A small image classifier, trained from scratch: layers 10, trained on rendered scenes of coloured solids on a plain floor.
Rows from block 3, named by matrix and row number. Rows with one number belong to one neuron. Each number is 200 + 40 x the weight over its row's rms, rounded and kept within 0 to 999. All counts start at 0. After the name is the row's rms in percent of the matrix's.
# fc1: MLP up (model.blocks.3.mlp.fc1.weight, 1152x192), inputs 0-95
# fc2: MLP down (model.blocks.3.mlp.fc2.weight, 192x1152, transposed), outputs 0-95
fc1.1064,081,200,158,200,200,200,227,151,225,158,234,142,200,200,228,224,165,200,243,200,200,200,233,200,231,172,200,200,238,178,315,257,200,133,250,138,221,223,184,157,254,200,200,200,131,200,180,233,263,200,107,151,263,135,200,163,200,117,200,130,200,240,252,200,175,275,244,200,180,200,173,180,200,218,263,200,103,230,219,269,243,200,200,178,289,161,129,285,156,200,200,156,200,200,200,159,200
fc2.1064,064,153,231,131,200,249,200,177,182,166,234,228,255,200,217,240,200,261,113,200,200,218,266,261,177,200,200,266,200,200,200,200,266,200,212,200,233,231,200,200,200,126,119,177,279,200,164,180,200,172,286,200,200,151,175,209,182,256,164,232,177,200,256,200,224,156,146,103,200,255,139,200,200,166,200,148,276,173,244,149,150,200,273,277,166,200,200,139,152,200,200,200,262,200,200,200,274
fc1.1065,107,200,217,177,200,156,288,150,240,200,200,234,147,200,200,265,200,200,256,200,141,216,200,151,279,200,200,260,224,269,200,200,150,200,237,130,200,200,200,225,200,254,163,232,140,306,226,200,268,200,225,200,258,200,200,239,135,220,200,200,200,168,200,200,237,200,259,234,272,200,200,200,248,200,200,200,121,200,133,200,200,161,267,200,200,200,275,200,200,252,200,170,200,262,81,220,200
fc2.1065,102,246,200,125,200,200,200,145,200,264,200,292,200,178,200,200,167,200,200,147,200,191,178,200,216,200,200,200,200,200,200,134,200,200,225,200,200,200,200,348,200,226,200,200,200,246,131,200,200,209,200,199,267,200,200,200,257,189,126,315,190,200,186,200,243,262,138,200,294,200,244,200,233,256,200,255,269,190,200,200,200,200,72,200,167,162,153,149,230,347,200,200,99,182,200,223,213
fc1.1066,114,265,159,200,252,136,200,200,180,174,138,185,200,200,200,259,200,200,200,143,200,130,221,244,200,200,257,200,200,263,200,331,137,175,200,165,141,234,123,200,222,256,200,119,224,232,158,217,137,200,145,200,202,200,211,200,200,200,195,200,200,200,230,163,200,200,200,340,156,200,292,200,200,248,249,200,133,144,200,200,263,235,236,229,200,165,200,226,75,192,200,167,200,200,200,158,183
fc2.1066,094,200,132,228,200,200,136,200,217,200,200,200,200,200,224,155,130,200,202,214,200,200,253,185,210,200,151,200,173,200,146,303,200,200,200,168,158,200,46,262,200,152,200,148,200,268,186,200,127,291,200,200,200,200,222,207,196,200,200,200,151,200,124,72,200,200,200,200,200,200,182,205,200,232,184,200,200,200,224,284,200,202,200,200,200,200,169,200,218,200,204,200,150,268,200,99,200
fc1.1067,103,200,200,200,200,226,200,143,200,143,200,200,294,276,187,131,271,200,200,200,109,200,166,222,200,249,200,254,215,200,200,200,200,164,200,200,200,200,163,107,156,200,240,181,131,200,278,200,181,200,96,200,250,200,200,200,133,200,205,200,200,91,271,200,220,147,200,195,200,200,200,200,200,172,98,200,200,200,120,200,200,171,200,200,228,200,200,200,230,252,200,232,200,200,157,200,165
fc2.1067,105,200,197,213,293,200,200,195,200,200,200,200,249,200,200,292,146,262,200,200,200,200,276,200,283,200,200,200,200,200,200,149,200,200,200,200,254,200,200,145,159,200,271,197,130,200,241,200,200,200,200,200,200,200,145,141,227,200,200,200,196,157,200,200,200,200,238,200,200,128,200,268,200,200,257,288,271,200,200,200,218,145,200,148,276,224,200,302,200,200,153,251,200,200,200,200,200
fc1.1068,107,200,200,200,237,52,200,200,200,223,171,216,200,293,217,253,200,255,275,102,200,220,200,238,200,218,241,200,161,209,200,264,172,212,200,200,147,200,114,162,200,200,254,159,200,200,162,169,221,248,200,217,249,260,200,238,200,200,222,200,226,200,242,200,222,200,200,200,200,134,260,200,245,200,200,200,139,154,131,254,200,200,200,200,252,200,200,200,138,200,200,200,241,292,200,200,131
fc2.1068,091,255,200,156,172,200,149,200,209,223,153,360,193,182,235,171,200,210,200,236,200,185,235,172,211,200,165,141,163,200,144,268,248,213,173,162,172,200,100,259,230,200,200,168,252,200,200,253,166,200,200,200,200,200,200,200,218,139,200,200,200,200,161,102,180,211,200,200,200,131,200,212,200,200,200,251,200,200,200,306,200,200,140,200,243,200,200,197,240,200,191,176,185,287,200,58,187
fc1.1069,112,233,141,200,200,110,200,200,200,200,200,149,226,200,200,159,147,200,119,272,200,200,216,200,252,200,187,232,287,200,177,162,278,166,142,221,260,106,224,200,200,200,200,200,200,200,254,271,200,146,279,200,243,200,170,108,281,200,238,200,200,305,166,174,200,149,239,184,200,200,149,200,200,157,200,200,246,200,200,48,200,200,200,200,173,200,200,200,223,222,120,222,200,224,200,334,200
fc2.1069,109,230,200,278,176,164,200,200,239,200,200,239,265,114,204,355,234,150,200,200,147,200,200,258,166,259,118,149,189,200,200,200,200,240,200,113,200,200,200,164,244,224,200,252,200,200,200,200,200,200,200,234,200,200,240,234,234,200,200,264,232,132,174,200,200,153,136,206,200,200,197,200,200,224,200,284,200,157,286,174,192,200,200,200,200,200,200,200,230,307,203,225,200,200,232,200,200
fc1.1070,110,200,200,162,200,200,200,200,200,243,200,188,200,200,200,200,200,200,282,210,200,170,200,233,275,200,200,221,200,200,186,200,259,200,200,109,241,132,200,200,59,103,222,242,171,285,276,200,117,200,110,200,215,200,250,200,200,200,200,163,200,253,200,249,135,200,200,200,200,200,200,124,200,226,200,200,200,200,200,339,234,200,200,200,200,200,119,207,219,184,44,200,131,239,200,200,166
fc2.1070,114,200,200,200,150,222,200,200,200,186,247,200,200,209,295,200,215,200,200,200,111,282,200,168,200,317,258,200,200,200,181,200,200,200,200,169,200,227,200,200,242,124,200,161,200,200,121,200,200,294,206,200,291,202,237,200,269,200,200,200,172,200,130,200,145,138,200,200,271,138,200,179,160,200,200,200,200,200,200,200,200,200,231,200,293,200,200,266,279,181,155,200,187,166,251,200,137
fc1.1071,113,200,200,116,135,245,285,200,200,200,200,200,214,200,200,225,200,200,168,200,67,200,200,250,261,200,279,133,257,152,200,179,214,114,200,200,200,251,135,94,200,241,200,211,151,145,200,200,200,235,200,200,200,200,281,200,281,200,200,181,180,155,200,200,200,101,200,200,200,200,200,200,255,250,156,200,173,200,200,234,236,200,200,170,200,158,200,141,200,200,200,127,132,212,144,200,200
fc2.1071,123,156,200,179,200,253,134,200,140,200,222,200,146,200,200,200,200,156,200,239,200,182,200,244,268,200,216,200,66,200,240,200,87,138,211,200,200,205,171,235,184,200,200,200,147,200,200,200,171,200,200,201,126,200,200,200,200,219,178,176,200,200,200,200,200,161,200,200,200,200,155,200,143,200,200,200,245,200,231,227,200,200,146,200,294,143,202,200,189,154,243,218,113,262,252,148,145
fc1.1072,102,225,212,243,200,139,200,200,200,200,266,168,200,200,200,200,242,200,200,200,244,258,200,200,200,248,146,227,200,179,226,304,200,200,128,200,200,200,200,120,253,271,85,147,162,130,267,200,200,200,200,288,245,200,149,200,113,290,200,200,237,234,151,200,200,200,118,200,200,224,269,200,200,200,301,200,236,200,240,98,200,166,200,200,254,200,96,200,264,200,200,200,200,200,141,200,200
fc2.1072,110,178,322,186,200,200,200,200,200,150,219,254,236,220,200,238,200,200,226,118,209,163,229,114,294,200,267,239,121,200,236,200,200,200,135,141,135,200,200,200,249,200,283,200,251,150,128,150,200,102,122,200,200,200,200,200,200,200,143,151,200,200,119,200,200,207,285,200,200,119,164,195,200,238,200,151,200,200,161,200,222,200,200,132,200,200,320,200,200,144,273,200,200,200,230,226,200
fc1.1073,109,200,253,148,200,212,297,201,200,183,223,229,200,182,262,166,200,173,162,231,138,200,176,108,200,230,179,154,200,174,200,200,253,179,200,248,200,193,107,223,200,189,200,200,200,200,200,284,214,200,27,200,200,200,214,200,127,287,200,200,200,113,200,239,200,212,179,200,200,200,281,200,200,237,274,200,200,251,183,200,200,232,149,212,245,159,149,225,213,265,200,200,200,146,200,247,200
fc2.1073,111,274,200,183,200,200,200,224,226,145,171,259,200,191,200,282,200,235,231,118,200,210,241,200,200,216,97,257,223,217,242,200,200,200,288,241,200,247,131,158,200,266,200,166,200,242,200,164,200,200,200,124,200,190,200,193,257,173,200,257,200,200,181,200,200,175,200,297,200,200,222,200,238,232,123,200,200,133,228,200,200,163,200,200,243,125,200,217,200,227,200,276,192,106,200,200,218
fc1.1074,102,116,179,282,72,200,193,200,200,200,303,200,305,200,200,200,239,252,225,200,157,200,200,175,200,200,200,200,203,200,200,200,257,200,223,284,200,200,261,130,200,200,200,200,130,249,277,200,200,200,285,140,278,137,169,221,252,154,200,269,200,127,200,200,200,200,200,175,200,232,200,200,251,155,200,200,200,200,142,177,263,171,200,200,200,200,200,259,200,200,200,200,200,294,200,249,147
fc2.1074,110,230,165,200,224,129,247,242,200,132,200,200,190,138,140,187,168,200,200,258,200,200,200,200,200,239,244,200,294,200,200,148,200,200,146,200,327,200,260,226,200,257,200,200,200,200,200,200,200,259,200,285,200,252,200,172,174,200,257,200,239,280,238,147,200,200,200,299,200,188,221,200,200,200,200,202,200,200,85,200,200,200,171,148,200,221,200,200,149,198,200,200,166,130,200,200,200
fc1.1075,113,200,200,200,228,200,257,244,169,200,200,200,200,200,200,200,147,200,200,175,240,318,200,200,221,200,200,233,200,200,200,298,200,134,200,217,200,218,200,200,275,200,200,200,182,221,302,236,109,168,200,236,200,247,200,200,120,200,200,200,200,200,202,159,225,200,200,200,200,200,200,200,200,134,200,159,128,118,200,200,200,142,200,200,262,200,138,200,200,161,200,235,135,168,160,200,200
fc2.1075,112,103,200,329,200,200,289,200,200,200,200,165,200,200,250,200,200,200,200,200,200,225,200,200,200,161,200,197,200,161,200,200,95,220,170,200,203,141,239,150,262,200,103,143,266,115,298,268,200,254,304,200,287,196,200,246,200,93,200,200,200,200,243,153,200,200,182,200,150,234,112,231,199,200,277,175,198,85,200,200,241,242,200,200,200,200,200,180,167,200,200,117,279,200,200,200,200
fc1.1076,094,239,148,200,232,226,170,200,267,127,200,200,200,200,200,280,164,256,246,200,99,200,149,137,256,212,200,200,200,128,279,232,219,145,224,166,228,253,200,200,200,207,200,200,200,302,184,200,200,200,174,200,200,200,208,161,200,200,200,133,245,228,200,200,200,167,200,215,200,200,200,200,200,200,200,200,200,200,200,169,200,181,200,200,137,260,200,227,200,200,200,109,252,328,180,264,200
fc2.1076,103,200,200,200,200,200,200,200,200,200,144,200,87,200,200,261,200,200,212,200,200,104,200,295,168,200,200,200,200,200,204,145,242,246,284,200,200,114,282,224,242,212,200,247,296,200,200,65,200,200,200,200,201,200,159,279,200,200,200,200,200,236,200,200,200,149,200,200,271,200,142,200,153,161,200,118,200,170,200,200,238,219,200,200,200,290,200,81,200,200,200,155,228,200,200,200,200
fc1.1077,108,200,200,200,200,175,200,200,230,258,214,236,200,158,200,200,200,200,171,278,247,200,254,200,200,200,200,200,283,200,264,214,200,200,200,200,200,221,200,200,200,200,200,200,194,200,200,248,253,200,127,200,212,312,150,200,260,200,148,200,200,239,229,223,200,200,200,200,157,200,200,200,200,289,200,111,200,200,138,126,200,200,200,200,233,126,200,259,97,200,136,139,137,266,200,200,200
fc2.1077,105,200,200,200,200,200,283,217,295,119,257,200,200,200,200,168,200,59,166,200,200,200,168,119,200,209,200,200,216,200,200,170,200,200,200,200,248,200,200,228,200,200,200,211,215,287,200,200,200,200,200,200,200,200,200,250,288,193,200,200,176,158,200,233,200,200,200,200,200,225,200,200,262,200,200,200,200,200,235,200,200,200,200,277,200,200,200,200,299,200,200,200,200,120,251,309,295
fc1.1078,098,200,246,200,319,200,242,143,200,257,164,200,228,188,200,297,200,281,200,200,200,200,200,200,200,200,200,252,171,200,267,296,124,200,200,151,160,176,200,200,200,282,98,243,149,200,260,161,200,200,200,169,200,206,200,200,200,200,214,200,172,138,258,224,267,200,200,242,200,175,251,257,200,230,200,200,152,138,200,200,200,200,200,152,277,118,200,171,200,200,200,97,200,180,173,157,200
fc2.1078,081,299,151,200,200,249,200,200,159,200,158,254,184,125,237,200,200,260,200,200,200,200,240,200,200,200,200,157,200,200,200,248,200,200,237,154,227,150,101,362,200,222,200,128,200,200,236,200,153,200,200,200,141,217,186,200,230,200,208,227,192,150,111,134,200,200,114,200,200,200,200,200,200,200,268,200,200,181,181,234,105,257,200,200,200,200,158,289,200,200,200,200,200,296,217,173,266
fc1.1079,104,143,200,139,220,200,170,231,200,159,152,200,200,200,255,129,105,155,200,200,158,207,174,62,200,200,159,243,228,200,158,200,252,200,141,200,200,247,231,200,200,200,200,214,153,288,128,233,200,204,200,146,307,271,273,200,200,200,200,178,228,169,244,200,200,145,200,149,169,273,278,144,177,147,305,143,144,200,157,165,132,217,184,163,147,107,200,200,190,155,224,200,212,288,172,200,238
fc2.1079,102,200,200,200,200,200,200,222,218,200,129,210,200,240,304,200,200,187,200,126,150,219,200,200,153,200,200,220,166,172,255,200,200,268,188,234,200,125,162,214,200,200,219,200,200,200,180,248,174,271,274,200,200,261,200,255,200,102,253,200,136,200,185,176,200,200,180,236,292,136,171,200,222,228,157,200,256,222,200,213,191,200,253,229,200,162,276,200,272,217,200,200,200,200,121,154,229
fc1.1080,093,234,143,205,200,132,200,200,102,134,294,128,126,200,200,247,164,253,200,159,200,200,200,200,215,200,200,125,261,157,200,151,200,135,155,247,228,200,247,200,260,200,200,174,113,200,200,200,200,279,200,200,262,200,200,165,200,292,266,173,181,200,232,200,113,200,304,243,200,286,200,228,200,163,200,200,200,200,200,276,200,125,265,200,200,140,242,200,200,200,200,200,200,256,248,257,222
fc2.1080,085,158,200,238,200,200,200,200,200,112,200,220,200,200,308,274,200,252,200,200,127,200,266,200,135,175,150,75,200,200,200,156,200,249,200,141,200,158,200,200,266,200,200,200,201,200,200,200,200,200,255,268,307,223,200,200,200,200,258,122,200,233,158,200,112,200,200,178,200,236,151,200,200,161,273,280,241,200,200,200,166,244,200,200,153,200,200,200,200,186,244,200,124,217,234,294,222